Weights of a small image classifier.
Data: trained on single printed letters, digits and signs in grey, bent and noisy, 395000 training examples, 8.8 epochs.
Rows from block 2 of a small image classifier, named by matrix and row number. Rows with one number belong to one neuron. Each number is 128 + 32 x the weight over its row's rms, rounded and kept within 0 to 255. All counts start at 0.
After each neuron's rows are labels from the 100 images, of 14848, where the neuron reaches its highest value: "top examples" is what is common among them. Only what is clearly more common there than usual is listed. The data: single printed letters, digits and signs in grey, bent and noisy. In brackets: how many of the 100.
# fc1: MLP up (model.blocks.2.mlp.fc1.weight, 1152x384), inputs 0-95
# fc2: MLP down (model.blocks.2.mlp.fc2.weight, 384x1152, transposed), outputs 0-95

fc1.505 [ 90 106 115  89 135 124  98 122  77 150 182  66 132  98  78 115  92 164 155 110  97 129 154  88 147 136 120 118  72 147 106 184  74 141  94 110 139 101 133 114 115 118  93  63 170 117 172 165  95 154 114 118 124 111 131 138 147 149 100 109  98 129 129 109 129  91 136 149 143 128  52 190 144  54  97 166  79 147 137 162  68 110 113 109 135  92 123 130 103  86 131 146  86 119 116 133]
fc2.505 [115 128 136 121 145 102 122 108 126 146 113 132 124 124 132 162 185 113  88 143 149 120 120 128 123 139  73 106 167 184 175 109  97 136 183 200  36 132 132 145 112 109  70 162 115 133 126  94  68 155 156 156 179 140 171 157 164 110  74  94 117 166 134 126  77 113  77 128  97 129 162 105 135 143 120  87 149 153 139 111 132 102 173 110 108 152 126 103 106  92 140 139 131 188 144  75]
top examples: sans-serif (86); bold (80)

fc1.663 [134 155  82  82  75 112 108 128 196 133 137 133 102  55 140 150 164 114 159 126 165 135 134 154 174  81 126 125  73 108 120 144 141 114  95 166 205  72  98  82 131  89 173 139 159 185  90 126 124 147 148 130 118 103  36 130 143 165 129  95 114 142 160 162 143 123 141  91 142 116 158 157  85 127 119 103 172 129  71 190 143  93 120 150 124 170 118 119 148  95  84 199 140 214  95 164]
fc2.663 [126  77 123 163  67 164  77 132 114 134 118  37  86 151 129 122 126 187 105  96  95  74 157 101 169  89 166 130  99 142  90 150 134 139 180 155  68 107 169  97 161 153 104 167 169  63  78 103  91 172 157  62  95 101  71 136 104 160 133 180 119 102 165 149 132 128  85  63 146 114  85 129 169 142  34 151 147 145 161 122 104 151 160 137 154  93 125 122  63 155 157 127  93  74 154 114]
top examples: bold (80)

fc1.346 [150 139  93 167  81 124 140  73  61 101 199  71 148  70 127 131  99  65 107 120 151 145 176 134 109 126 121 175 154 160 139 149  96 145  98 114  68 101 147 176 134 189 143 141 144 166 115 124 108 195 115 137  99 117 126 123 110 142  97 126  81  81 121 131 159 103 107 123 158 143 120 113  61 157 157 112 124  76 169 156 135 123 136 120 141 162  87  74 173 115 125 222 129 104  97  96]
fc2.346 [114 121 124 137 142 143  85 162  91 152 108  78 117 151 130 112 120 178 176 191  89 152 137 138 110 101 116 120 132 125 157 140 154  46 112 105 159 112 116 110 151 144 137  36 131 115 124 107 141 140 143 119 139 173 172 106 163 102 165 100  86 140 159 153 186 100 138  50 166 128  93 108 138 148 150 109 138 111 212  77 107 157 101 152 115 128 152 135 129 145 133 112 185 144 145 191]
top examples: serif (70)

fc1.477 [186  83 117 165 156 114  91  83 162 121 152 154 139 111 202 134 168  83  76 149 138 147 106 178 135 118 121 149  70 143 161 130 168 130 101  91 144  74 139 162 146 144 118 128 161 122 141 118 150 135 141  93  65 149 199  62  86 153 139 130  90 137 180 155  98 141 163 126 108 158 100 122 119 163 126 123 108 126 118 143  97 128 135 160 106  64 143  98 126 162 154  93  76 159 146 190]
fc2.477 [142 142 143  88 105 140 101 146 135 143 124 145 123 133 110 136 112 140 185  70 149 116  71 130 120 134 127 145 152 138  93 165 102 147  76 112 134 103 170 115 138 120 101 171 139  87 140 132 131 116 100 175 107 158 129 194 150 114 147 116 165 159 109 187 122 147 103 166 180  65 184 124 155 106 107 148 126 118 144  75 175  96 143 146 129 172 158 125  99 110 175 154 188  84 115 142]
top examples: dark on light (88)

fc1.215 [ 92  53 163 151 133 187 142 126 171 207 172 126 144 184 190 163 138 122 149 129  90  69 144  95 106 179 181  93 120  58  79 116 154  91 178 149  87 118 176 101 130  92 207 133 115  87 231 170 149 105 113 103  92 144  97 113 146 129 164  89  55 106 113 118  81 170 112 140 121 139 118 137  92  87 108 135 125 162 166  71 147 166 138 109  99 163 128 128 139 144 113 114 140 128 170 142]
fc2.215 [147 139  69 169  85 106  86 149 150 103 133 154 178  79  83  92  97 101  77  96 127 136  90 186 186  76 147 167  91 129 144 160 118 110 123 115 106 128 104 116 104 156  54  90 115 113 138 120 135  95 127 131 122 112 106 105  60  94 154 117 158  88  84 143 107 117 122 187 151 112  75 173 182 160 166  85 132 138 125 108 101  97  96 146  99  82 113 179 121 135 166 117 152 128 117  83]
top examples: capital (73)

fc1.641 [ 97 144  83 185 118 143 124  85 147 127 113 135 121 123  85 150  64 109 123 177 143 207 119 126 206 203 152 181 122  90 141 119 140 103 145 133 165  72 141 133 195 180  87 118 113 183 108 118 143  79 110 120 100 149 129  92 121 135  96  99 127 137 138 101  76 115  78 130 116 163  78 135  75 155 173  69  92 113 116 121  95 176 130 133 127 112 165 122 147  85 141 132 114 106 104 168]
fc2.641 [107 113 104 126 163 119 118 123  95 173 138 136 111  73 142 143 170 124  93 138 129  87 131 146 172 156 105 129 107  73  79 135  92  76  98  95  81 190  99  71 105  78 133 138  57 119  76  99  90  81 171 138 131 165 138 114 164 162 169 131 142 144 126 100 135 121 107 147 146 117 172  76 164 123 120 155  94 142  80  91  95  94 136 111 163 137 138  91 126  93 137 157 147 168 122 154]
top examples: sans-serif (96)

fc1.24 [175  90 117 138 108 117 102 108  95 134  91  96 150  95 112 192 151 139 205  67 123 134 142 127 167 144 180 106 142 175 134 171 182 131 176  85 147 153 135 133 163  78 135  99 142 109 161 115 133 148 128  63 130 152 106 127 124 113 156  90 112 117  98 168 140 144 185 134 123 173 104 156 110  96 149  84 146  82 132 120 145 124 139 122  98 128 151 170  88 142 121  84  94 124 148  66]
fc2.24 [115 149 148  81 181 132 126 163 168 145 102 133  66 149 134 150 124  68 114 117 124  54 108  69 116 169  79 171 149 162 134 135 164 182 158 106 142 141 147 153 130 144 169 109 116 116 130 125 132 120  78 118 143 115 115 137 117 100 127 150 192 170 100 119 127  91  81 208 128  24 123  89  98 143  85 171 113 151 120 142 166  97 172 126 108  87  90 143 136 137  96 107 106 117  80 150]
top examples: the character - (39)

fc1.176 [116 128  63 139  76 110 145  95 141  83 176 137 117  98 112 134 133 129 141 123 141 143 137 102 115 144 172  76 161 142 121 115 163 123 158 143 137 160 139  70 137  94 109  32 117 131 146 164 121 183 169 163 108 158 214  83 103  84 148 151 110 126 115 141 102  82 211 122 121 138 128  96 184 116  70 142 185 105 118 103 157 151 121 118 145 113 139 102  95  58 118 122 128 122 142 148]
fc2.176 [130 140 162 189 104 162 175 135 146  80 139 121 160 155 110 140 116 103  79 109  91 137 110 100  69 112 139 205 129 141 184 153 146 157 121 175  85 160 107 151 121 109 204 173 149 147 153 119 113 147  83 121 102  87  84 114 140 135 155 155 180 118 154  55 121 105  87 147 177  82 136 169  96 156 242 186  95 172 117 164 168 115 183 111 121 132  68 150 170 138 113 104 115 132 141  81]
top examples: the character - (39); the character = (26)

fc1.403 [165 132  89 110  74 124 114  93 100  96 175 157 129 138 134 138 101  89 113 154 128  90 140 123  60 162 161 113 104 109 119 160 202 228 154 102  91 155 123 105  84 112 128 178 156 176 133 159 120 144  79 110 100 152 147  77 111  70  93 171 139 133  66 109  91 121 123 120 142 109  65  92 111 117  94 105  81  94 133 162 118  71 102 115 102 115 110  68 136 138 132 139 135 105 128 149]
fc2.403 [128 113 172  82 148 113 116 113 125 118 209  91 138 157 131 104  70 107 167 103  88 151 126  69  87  76 100 109  95 138 138 102 102 116 151 109 158 116 141 125 158 190 107 194 120 139  70 102 136 153  47 175 175 124 191 175 111 133 192 155 109  94 106  90 122 141 174 107 142 131 168 180 143 115 115  97 119 119 161 156 110  70 173 124 127 128 137 144 105 111 142  72 130 154 123 113]
top examples: the character - (63); the character = (29)

fc1.426 [117 113 181 130  84 125 160 119 164  84 165  95 124 116  82 170 106 114 102 144  81  91 123 150  96  99  74 139 109 104 117 122 116  97  96 107 145  92 184 101  82 119 108  66 148 195 130  96 133 158 101 105 144  81  86 194 119  96 141 185 114 108 104 121  49 153  79 104  98 153 148 157 154 100 121 132 139 140 138 126 107 107 153 139 121 159 132 158 128 200 101 132 153  54  85 149]
fc2.426 [105 150 148 117  94 117 167 123 119 117 125 172 123 108 125 103  95 129 163 162  53 121 129 151 181 188 144 178 130 136 128  96  61 154  85 116  47 155  91 146 169 100 135 144 153 152 157 129 190 131 128 143  76 112 126 106 124 158 141 121 116  74 188 112 167 129 123 112 136 134 148  95  96 149 157 119 159 130 150 184 150 160 129 120 189  82 158 160 134 105 198 148 142  93 215 108]
top examples: capital (62)

fc1.143 [142 106 146  94 124 140 138 112 131  69 131  75 150 113 177 164 136  63 159 156 141 154 151 154 103  72 163 140 132  62 127 169  99 109 137  60 123 110 124 146  97 107 127 157 154 156 179 129 143 138 122 128 169 121 128 155  70 122 129 144 139 140  87 179 130  82 154 172 102  65 117  70 137 109  86 154  95  47  54 127 173  99 182 162  77 204 116 157 158  90 107 149 126 129  95 151]
fc2.143 [141 154 103 118 139  87 146 151 109 172 152 133 166 125 137  63 126 135 148  71  92 108 104 192  72 169 102 131  76 158 152 107 128 116  60 118  88 163 168 152 147 110 175 122 114 148 105 103  88 207 164 104 129 144 152 103 140 146 125 130  89 110 129 124 118 154 114 109 108 148 116 178 196 142  62 112 132 157 167 135  66 124 123 139 169 119 169 120 130 151 164 133 146 191 160  56]
top examples: dark on light (93)

fc1.390 [148 124 154 120 143  93 201  89 136 152 103 104 121 128  64 114 113 125 132 112 115 135 105 141 130 115  58  84 155 143 136 198 153 119  93 130  93 162 125 118 175 103  94 178 108 116  89 138 138 142 116 107 183 131 162 194 137 104 154 138 113 109 155 108 104 145 138  59 173 141 190  92 126  71 113 111 176 172 179 125  81 122 100  95 163 132 103  97 139 143  29  48 109  96 120 107]
fc2.390 [145  88 110 107  78  83 173 168 110 109 106 152 102 146 184 143 109 131 156 198  92 153 114  71  69 146 135  99 167  47  78  61 153 105 137 156 118 132 125  98 123 164  54 124 175 123 120 156 133 120 144 153 157 134 144 120 123 133 110 157 170 185 125 132 147 130 192  73 107 118 127 149 127  53 154 145  68 112  91 158 134 105 122 137 104 102 137 115 168 118 141 158  50 136 115 134]
top examples: small letter (63)

fc1.21 [154 142  85 134 138 130 111  85 127 147 145  80 143 137 124 143 180  89 114  96 122 122 192 115  80 127  85 121  89  53 143 130 171  37  96  96 160  62  96 167 137 112 132 185 132 170 167 162 117 141 209 103 122 167 136 161  68 169 102  97 139 134 159 162 101 112 167 174 113 100 118 146 111 182 187  86  80 136  65  78 142 113 159 158 128 176 200 161 141 112 143 105  93 142  94 120]
fc2.21 [105 120 187 140  80  55 102 180 120 142 143 128  96 143 130 127 101 117 148  99 127 133  94 159 105 198  82 116 125 201 174 178 155 166 138 144  64 150 162 114 110 115 128 131 132 154 134  93 131 137 111 137  91 140  76 145 124 110 114 148 117 163 138 122 133 142 159  67 118 158 118 125  72 109 153  80  65 155 196 133 157 144 124 120  86 163 118 155 204 118 131 176 133 100 171 115]
top examples: bold (72)

fc1.415 [146 118 130 135  65 141 191 155 112 116  85 109 158 113 171 134 174 119  79 135 134 130  55 123 142 121 150  89 146 153 163  71 171  98 155 123 164  82  88 184 128 172 139 127 119 127  55 163 129 181 100 161 154 198 141 147 111 139 146 137 140 160 150 168 131 129 116  98 116  81 193  97 104 177 166  69  72  90 163 120 131 195 129  65  81 133 169 128 130 113  87 116 143 191 109 144]
fc2.415 [111  83 127 137 165  47 141 105 158 181 124 152 104 131 138 131  77 136 148 156  59 120 145 105 125 143 110 109 130 133 120 170  87 184  81 140  84 101  93 152 145 130 190  97 132 154  79 151 127  79  92 117  93 126 179 112 171 140 212 117 143 106 116 113  82 126  64 123 110 150 128 125 110  98 153 163 149 145 131 190 107  65 117  70  56 130 120 119  91  87 139 153 142 166 146 189]
top examples: capital (64)

fc1.18 [155 131  91 135 118  85 106 109 124 137 216 148 111 101 113  92 130 151 142  72 179 124 155 132 100  87 130 145 139 111  56 129 101 135 154 114 131  77 200  95 155  97 124 124 108 138  99 110 146 193 139 160 133 123 110 117 128 136  91 140  66  83 188 105 121 126  86 105 124 111 152  69 127  81 191 143 107 121 156  87  95 159 135 125 166 134 112 185 108 126 120 131 144 101  67 118]
fc2.18 [116 127 131 151  57 108 162 136 195 121 155 145 147 145 162 118 116 178 126 143 119 138 143 161 127 136 143  85 136 131 119  67 121  62 121 112 104  53 136 147 175 114 142 143 132 142 133 120 143 138 107 145  49 157 142 153 113 114 175 104 133 139  90 141 136 126 120  57 135 117  96 130 165 159 130 107 160 181 141 105 208 136 174 161 101  98  48 128 160 161 106 186 161  88 194 152]
top examples: dark on light (90)

fc1.141 [ 93 109 193 128 114 130 109 157 124 110 114 134  84 134  92 153 162 123 146 102 114 123  92 175 111 120 134 216 140 154 142 139  72 133  96 120 133 143 130 108 138 142 119 134 122 103 197  61  73 148 163 100 141 118  40 142 191  95 168 131 115 119 113 103 112 117 108 125 144 146 113  99 115 100  93 145 152 181 127 124  96 143 105 106  51 160 141 184 153 132 186 120  37 149 121 121]
fc2.141 [203 191 100 137 103 137 119 123 115 142 156 120 131 121 135 106  97 178 138 129 144  96 126 147 138 146 131 128 142 138  80 126 155 127 120 135 122 149  74 196 120 124 196 100 153 123 142 106 120 167 111 175 143  80  95 147 114 162  90 157 175 144 157  70  83 141  94 143 163 198 108 113 101 160 132 162 152 104 141 109 169 144 119  90 148 186 127 119 158 173 125 186 161 138 130 131]
top examples: sans-serif (91)

fc1.83 [ 99 165 135  95  95 108 173  86 169  73 131 209 133 150  44 120  68  88  89  81 100 145 157 164 137 159  66 142 105  65 106 186 140  91 101  91 140 128 146 161  83  90 138 131  96 113  80 148 143 153  81  98 157 126 159 136  68  78 157  91 100 136 184 118 102  67  85 108 114 104 154 138 173 145 120 116 113 109 134 115 129 123  96 133  62 119  96 165 153 127 154  81 118 143  62 120]
fc2.83 [165 116 134 225 128 155 160 146 157 148 122 135  99 115  80 116  72 156 182 139 109 140 105 184 111 102 115 119  63  99 149 144  78 158 110 131 112  99 142 144 120 149 105  83 123 161 164 110 168 127 119 166  85 129 112  96 155 107 194 175 160  73 103 108  84  81 108 104 138 151 122 139 175 117 107 175 122 175  85  60 125 111 135 158  87 126  90  80 144 114 128 107 149 173 102 131]
top examples: dark on light (80)

fc1.92 [209  93 133 111 109 145  92 129 142 103  72 172 124 150 126 168 155 101  62 155 159 163 102 202 120 156 146  93 128 126 151 153 174 104 154 129 133 191 145 127 157 153 115 126 163 142  94 140 119  75  88  87 122 171  99  92  42  55 100 176  87 113 174  85 167 157 147 124 202  85 135 151 169 124  92 122 158 110  93 147 111 161 140 133 142  91 143 130 135 131  79  95 154 160 168 128]
fc2.92 [124  83  61 124 136  97 142  81 177 108 123  95 149 150 162 100 136 108 123 126  99 105  86  82 122 128  93 147 115 115 199 117  75 146  75 172 146 150 114 135  95 122 173  75 140 189 128  88  99 107  81 134 125 138 131 130 167 103 197  76 152  77  89  83 186 141  60 160 173  87 124 176 132  58 118 118 132 158 104 122 134 118  74 139 179 180 143 139 125 138  81  94 162 116 119 112]
top examples: serif (53)

fc1.130 [ 98 189 120 135 153 131 181 152 143  72 114  89 125 110  70  97 155 153 103 112 107 141 192 132 115 134 177 120 102 136 188 149 169 113 153 148 112 142 129 126  74 150 119 135 143 160 112 150 124 109  83  93 104 140 206 141 137 121 127 122 112 128 178 132 154 122 153 102  72  79 138 154 115 192  97 206 196  65 136 119 161 126  86 149  98 129 101 144 150 133  64 124 164 118  74 103]
fc2.130 [148 121 111 155 110  98 147 150 160 141 183 167 153  74 102 157 116 109  69 122 195 143 167 147 170 113 126 147 118 158 134 135 100 124 100  92 188 143  83 104 145  61 148 137 121 174 133 102 155 126 134 146 143 131 115 158 166  90 141 172 136 106 120 168 142 124  96 137 135 113 119 139 120  54 148 172  67 109 110 110  85 154 154  92 182 153 173  90 143 139 120 143 105 107 145 153]
top examples: serif (64)

fc1.213 [156 101 190 149 159 112  90 124 131 137  87  89 143  60 145 110 136 141 136 134 150 113 108 207 145 109 143 105 124 131 141  99 116  87 129 104 113 188 128 153 167 123 126  72 156 135 125 184 130 144 183 102 129 186  54  92 134 132 129 115  40 150 108 168 131 121 119  89 147 136  92  88  81 145 145 188 133 120 161 148 122 195 119  68  86  99 146 119 152 171  78 163  97 108 130 130]
fc2.213 [149  83 130 132 148 170 133 117 126 118 151 128 145 157 130  98  81  94 178 101  93 107 124  84 118 172 154 133 141 172 140 131 135 134 154 136 112  94 136 147 155 168 129 153 134  91 104 158 100 117 141 194  37 183 149 173 179 190 129 151  98 134 134  67 157 162 139 117 130 110 118 121 166 123 127 133 169 116 177  97 110 183 131 109 121  93 130 185  72  58 146  99 159 162 126 116]
top examples: capital (80); dark on light (80)

fc1.585 [109 139 113 121 150 102  93 169 133 125 189 181 141 123 114 204  85  88 113 134 145 108 176 126 128  81 134 111 111 176 136 103  79 152 171 167 141 122 122 178 152 146 139 145  92 104 114  74 157 109  90 148 123  90 139  62 129 144  71 128 115 121 137 156 153 111 128 191 151 113 111 121 169 105 105 189 152 149 152 156 135 144  97  67 136 112 121 132 110 136  94 158 115 121 106 110]
fc2.585 [147 173 160 129 187 119 127  92  96  88 108  70 190 141 212 150 157 135 136 149  94  95  78 146  90 157 112 152 137 132 125 115 165 115 103 118 136 100 119 101 114 147 135 144 118  82 140 125 105 159  91 145 156 113 107 118 136 135 129  98 161 102 180  92 170  57 156  80 115 136 124 102 144 142  91  91 109 142 121 196 157  99 110 157 139 148 134 134 108 150  63  56 125 146 162 229]
top examples: capital (66)

fc1.236 [110 123  92 145 143 117 128 145 148 163 137  88 152 170 141 168 157 157 193  75 155 135 159 154 119 141 170 145  85 147 117 121 178 234 156 138  89 150 172 107 111 133 155 142 161 113  79 115 138 118 135 183 165 101  77  96 118 145 158  71 129 150 126 151 120  92 128 155 147 190 164  83  96  95  99  96  96  77  51  98 125 121  91 121 140  95 128 117  67 185 186 153  99 131 174 128]
fc2.236 [ 54  91 155  94 106 100 184 165 134 164 123  90 126 129 127 152 137  88 144 149 168  81 160 120 166 174 149 122 149 135 156  87  96 133  97 122 111 128 107  96 118 159 119  82 134  57 156  85 142 107 104  80  78 122 126 129 129 136 179 132  92 130 103 134 224 177 120 109 142 125 111 160 181  67 112 171 109 106 150 159 138 123 157 136 214 161  87 190 106 132 152 109 117 245 122 131]
top examples: serif (54)

fc1.341 [117 120 159 122 123 140 137 103 101 172 182 175 102 116  84  95 163 151 141 104 128 138 102 138 151 187 147 169 117  88 108  93 121 150 140 160  95 113 140 123 137 138 134 185 152  56 101  63 109 147 118 175 147  73 116 155 167 144  77 195 140 156 120 133 171 108 135 146 152 173  64 116 126 173 153  94 160 114 184 171 143 130  99  85 140 126 128 215  89  86 142 150 138 135 109 173]
fc2.341 [177 125  96 124  98 124  92 181 154 157  89 107 167 134 148 126 119  96 124 153  81 133  73 129 111 120 208 117  96 195 157 129 125 102 131  63 107 183 146  82 156 120 181  93 158 116 110 185 125 174 127 154 144 190 104 133  80 150  83 131 157 129 150 193 132 131  97 108 177 113 154  79  92 165 106 152  77 145 103 139 129 146 138 129 108 117 122  87  87 155 165 140 115 126 142 142]
top examples: small letter (87); serif (59)

fc1.101 [167 112 137 124  96  89  83 149 151 106  98 123  62  82 173 159 118 122  29 103 125  70 107 180 131 129 119 142 111  85 174 140 137 132 216  62 164 123 117  70 113 126 122 128 145 105 177  95 140 112 119 140 155  95 127 145 109  80 107 172  61  99  70 168  93 108 164 101 157 103 157  57 143 152 119 107 122 160 176 175  54 154 147  98 141 147 174 118 140 142 174 125  95 133  95 138]
fc2.101 [158 164 150 127 143  87 156 151 132 138 128  55 141 106 156  89  65 186 143  80 118 193 157  55  67  96  99  85 152 150 122 150 184 201 111  53 182 132  97 108 153 117  95 145 134 135 147 126 101 134 163 121 157 130  73 143  86 185 160  65  94 138 157 137 139  87 124 104 165  97  80  71  94 151 113 114 102  57 172  65 122 137 124 144  61 109 108 134 164  49 149 132 135 134  79 150]
top examples: small letter (81); bold (72); the character w (31)

fc1.104 [162 160 155  93  87 181  96 143 147 131  93 146  51 136 186 115 137 112 133 127 173 118 162 116 131 105 107 161 159 142 119 129 156 154 118 170 151  90 158  79 108 154 101 137 117 111 113 122 149 105  70 125 173 115 201 146 109 129 103 106 100 138 119 167 173 115 144 120 108  59 143 107 121 132  88 114 125  75 135 124 151 111 127 114  66 146 102  71 127 141  93 242 145 151  84 113]
fc2.104 [ 85 107  81  88 123 106 151 154  70 140 130 111 155 106  96  92  82 144 143  82 116 159 112 145 116 109 153 116  58 130 186 141  72  98 129 111  73 137  57 113 126 152  85 101 161 140 129 103 124  98 124 116 181 116  82 115 145 189 129 122 117 112 200 131 123 136  58 115 129 114 151  98 148 112 131 153 136 140  78 128  57 111 104  81 140 129 169 139 173 141 168  54 123 156 183 113]
top examples: serif (68)

fc1.420 [167 143 115 104 147 163 143 176  92 142  89 108 133 136 134  65 132 105 120  88  90 147  84 144  96 113 150 141 137 123 152 164 151  83 178 121 138 170 141 124 123 121 109 103 180 139 136  96  94 173  99  96 136 160 154 123 183 101  76 143 151 148  95 102 168 170 174  77 117 170  97  79 122 126 125 182 158 125 108 137 107 155 164  80 110 122 110 114 178 145 126 139 117 195 121 133]
fc2.420 [123 194 141 136 117 147 147 141 116 107 126 125 148 104 109 171 106 111  98 117 106 112 177 175 102 108 115 135  65 155 111 142 163 150 114 202 180 118 118 112  93 136  88 116 145 112  51 127 149 147 106 142 118 114 166 167 149 133 127 128 153  98 132 148 183 147 164 149 167 128 190  80  87  95 124 145 122 155 164 117 151  87 155  64 133 149  91 107  93 142 103 121 164 125 136 148]
top examples: serif (68)

fc1.482 [171 152 156 133 131 146  71  54 131 222 196 116  94 155 108 139 142 173 209 152 118 120 124 120 146 175 120 126 124 122  98 117 149 115 180 107 118  99 141 139 117 139 149 125 112 132 125 126 113 175  59 152 128 104 102 117 140 142 116 134 135 170 140 126 102 137 128 112 152 122  83 108  95  70 138 123  92 169 138 129  60 109 111 122 134 168 153 150 144 103 175 110 168 132 147  96]
fc2.482 [160 111 115 122 137 111 185 102 104 116  76  98 142 172  99 142  93  87 165 104 122 127 108 135 129  78 195  58 133 134 164 112 143 173 129 137 125  75 144 109  75  58 159  99 115 133 126 144 187 159  85 154 171 131  82 142 129 142 106  92 124 152 159 107  99 146 189 137 139 172 160 184 187 130 137 121 112  33 137  59  96 134  97 132 111 115 121  96  98 125  75 127 144 123  62  68]
top examples: the character - (33)

fc1.86 [146 134  67 123  90 153 150 157  86 109 131  88 120  91 107  89  79  82 195 153 143 107 210 180  73 146  82  82 123 129 154 140 123  82 118 155 130  82  97 170 153 141 116 119  25 161 137 141 136 153 117 146  87 127 136 126 164 205 125 125 203  99 157  76 102 134 134 125 137 209 100 106 178 129  81 104 130 159 155 122  83 103 141 111  80  74 186 123 171 185 151 143 153  98 109 122]
fc2.86 [125 106  78  94 116 131 156 136 116 107 121 114 138 103 158 178 138 138 158 143 159 138 134 157 153 171 140  60  81 138 145 111 125 106  79 156 119 141 201  77  79 126 163 135 122 112 112 107  63 122  78 138 135  98 118 100 113 125  44 173  80 118 125 163 105 130 106  71 120  84 109 111 147  98 131 129 123 139  99 180 129  54 103 182 157 158 143 165 147  70 113 138  98 129 171 126]
top examples: dark on light (96); serif (57)

fc1.74 [136 153 116 111 206 104 119 145 134 107 123 129 116 137 122 127 118  79  70 133 126 140 122 166 164 122 157 138 141 166 141 138 177 128 105 188  90 113 113 140 113 186  86 145 190 121 164 108 103 124 125 105 184 142 142 141 185  73 120  94 139 117  81 118 120 114 141 114 127  73  96 174 126 141 119 102  96  93 154 106 128  70 135 153 109 152 148 138  99  91 121 140 162 126 103  89]
fc2.74 [127 148 116 219  80 139  93 155 162 107 135 116 135 166 185 200 137 123 157 183 139 125 115 134 139 125  71 106 168  94 140 157 152 134 181 124 206 174  82 155 160 116 109 141 141 197 186 150 142 110  60 149  97 135 153 142 113 114 138 131 113 109 121 101 133 192 145 105 167 161 165 151 127 100 171 131 108 160 113 127 155 141  72 116 168 164 119 119 112 123  96 146 171 165  72  68]
top examples: dark on light (89)

fc1.463 [ 75 144 173 144 180  61 148 116 162 147 114  75 105 107  86 116  72  99 163 105 104 121  94 130 133 117 148 197 129  95 108 114 146  87 139 111  58  45 149 141  88  93 165 130  91 139  74 162 125 134 113  85 161 137 127 184  89 142 146  96  81 111 102 163 165 138  66 132 131 110  92 126 153 138 131  58 156 123 139 112 142 108 150 115 185 203 122 114 133 109 115 114 117 137 141 113]
fc2.463 [160 135 119 149  66 101  67  94 184  99 128 144 161 164 138 153 169 158  86 106 155 151 130 164 142  88 116 152 145 121 114 122 195 131 122 138 153  94 178 133 111 129 158  98 191 147 192 105  88 174 153  88 107  77 170 175 125 166  81 113 146 147 135 125 151 148 149 159  78 142 135 149 142 108 116 177 114 153 100 137 132 156 146 163 140 122 161 119  81 110 130 101 133  69 147 137]
top examples: bold (72)

fc1.604 [142 153 133 105  91 137 143 118 148 145 119 117  86 187 118 132 144  61  93 136  76  86 136 149  92  73 141 175 176 143 123 202 125 128 139 115 150 121 128  96 124 153  79 162 141  81 160 123 153 109  96 165  68 131 147  75 104  86  99  66  65  78 108 130  77 156 145  97 130 126 132 140 167 156 131 136  74 163 129 189 137 123  77 119 112 144 132 133  66 130 118 157 109 175 123 112]
fc2.604 [114 141 143 143 114  98  70 116 102  99 149 141 134 108 110 114 156 139 154 132  58 188 158 144 106 155 157 123 115 102 125 144 127 117 142 114  86 189 141 142 110  98 147 124  95 129 111  94 138 161 164  72 129  94 122 113 111 148  99 213 125  91 139 152 223 118  89 157 173 136 144 152 127 179 142 121  69  55 183 146 109 175 164 110 129 154 169  92 137 152 175 114 152 105 114 150]
top examples: dark on light (99); serif (63)

fc1.672 [ 69 124 107 202  70 153 125 167 148  80 165 124  91 119 104  88 108  96 107 118 128 140 180 188  73 120 127 137 139 161 128  70 110 117 127 147 155 113 193  96 179 200 184 134 193  96 114 114 143 139  82  73  89 133 133 153  64 125 151 133 118 171 102 174 145 102  54 142 136 136 110 135  95 131 184 165 144 136  72 169 193 101 174 141 125 123 130 140 176 104 205 181  99  75 121 151]
fc2.672 [112 140 133  85 122 156 134 162 114 136 185 103 100 106  49  34 170 156 151 141 211 127 124  76  96 121 136  96 129 111 121 167 102 119 101  92  86 115 140 180 129  59  91 179  45 173 180  80 123 111 149 157 113 111  70 107  65 107  77 126 135 143  93 163 116 106 149 161 119 112 120 111 114  98 123 128 116 140 138 154  87 164 110 190 136 141 114 128 126 144 102 153 131 122 118 115]
top examples: capital (61)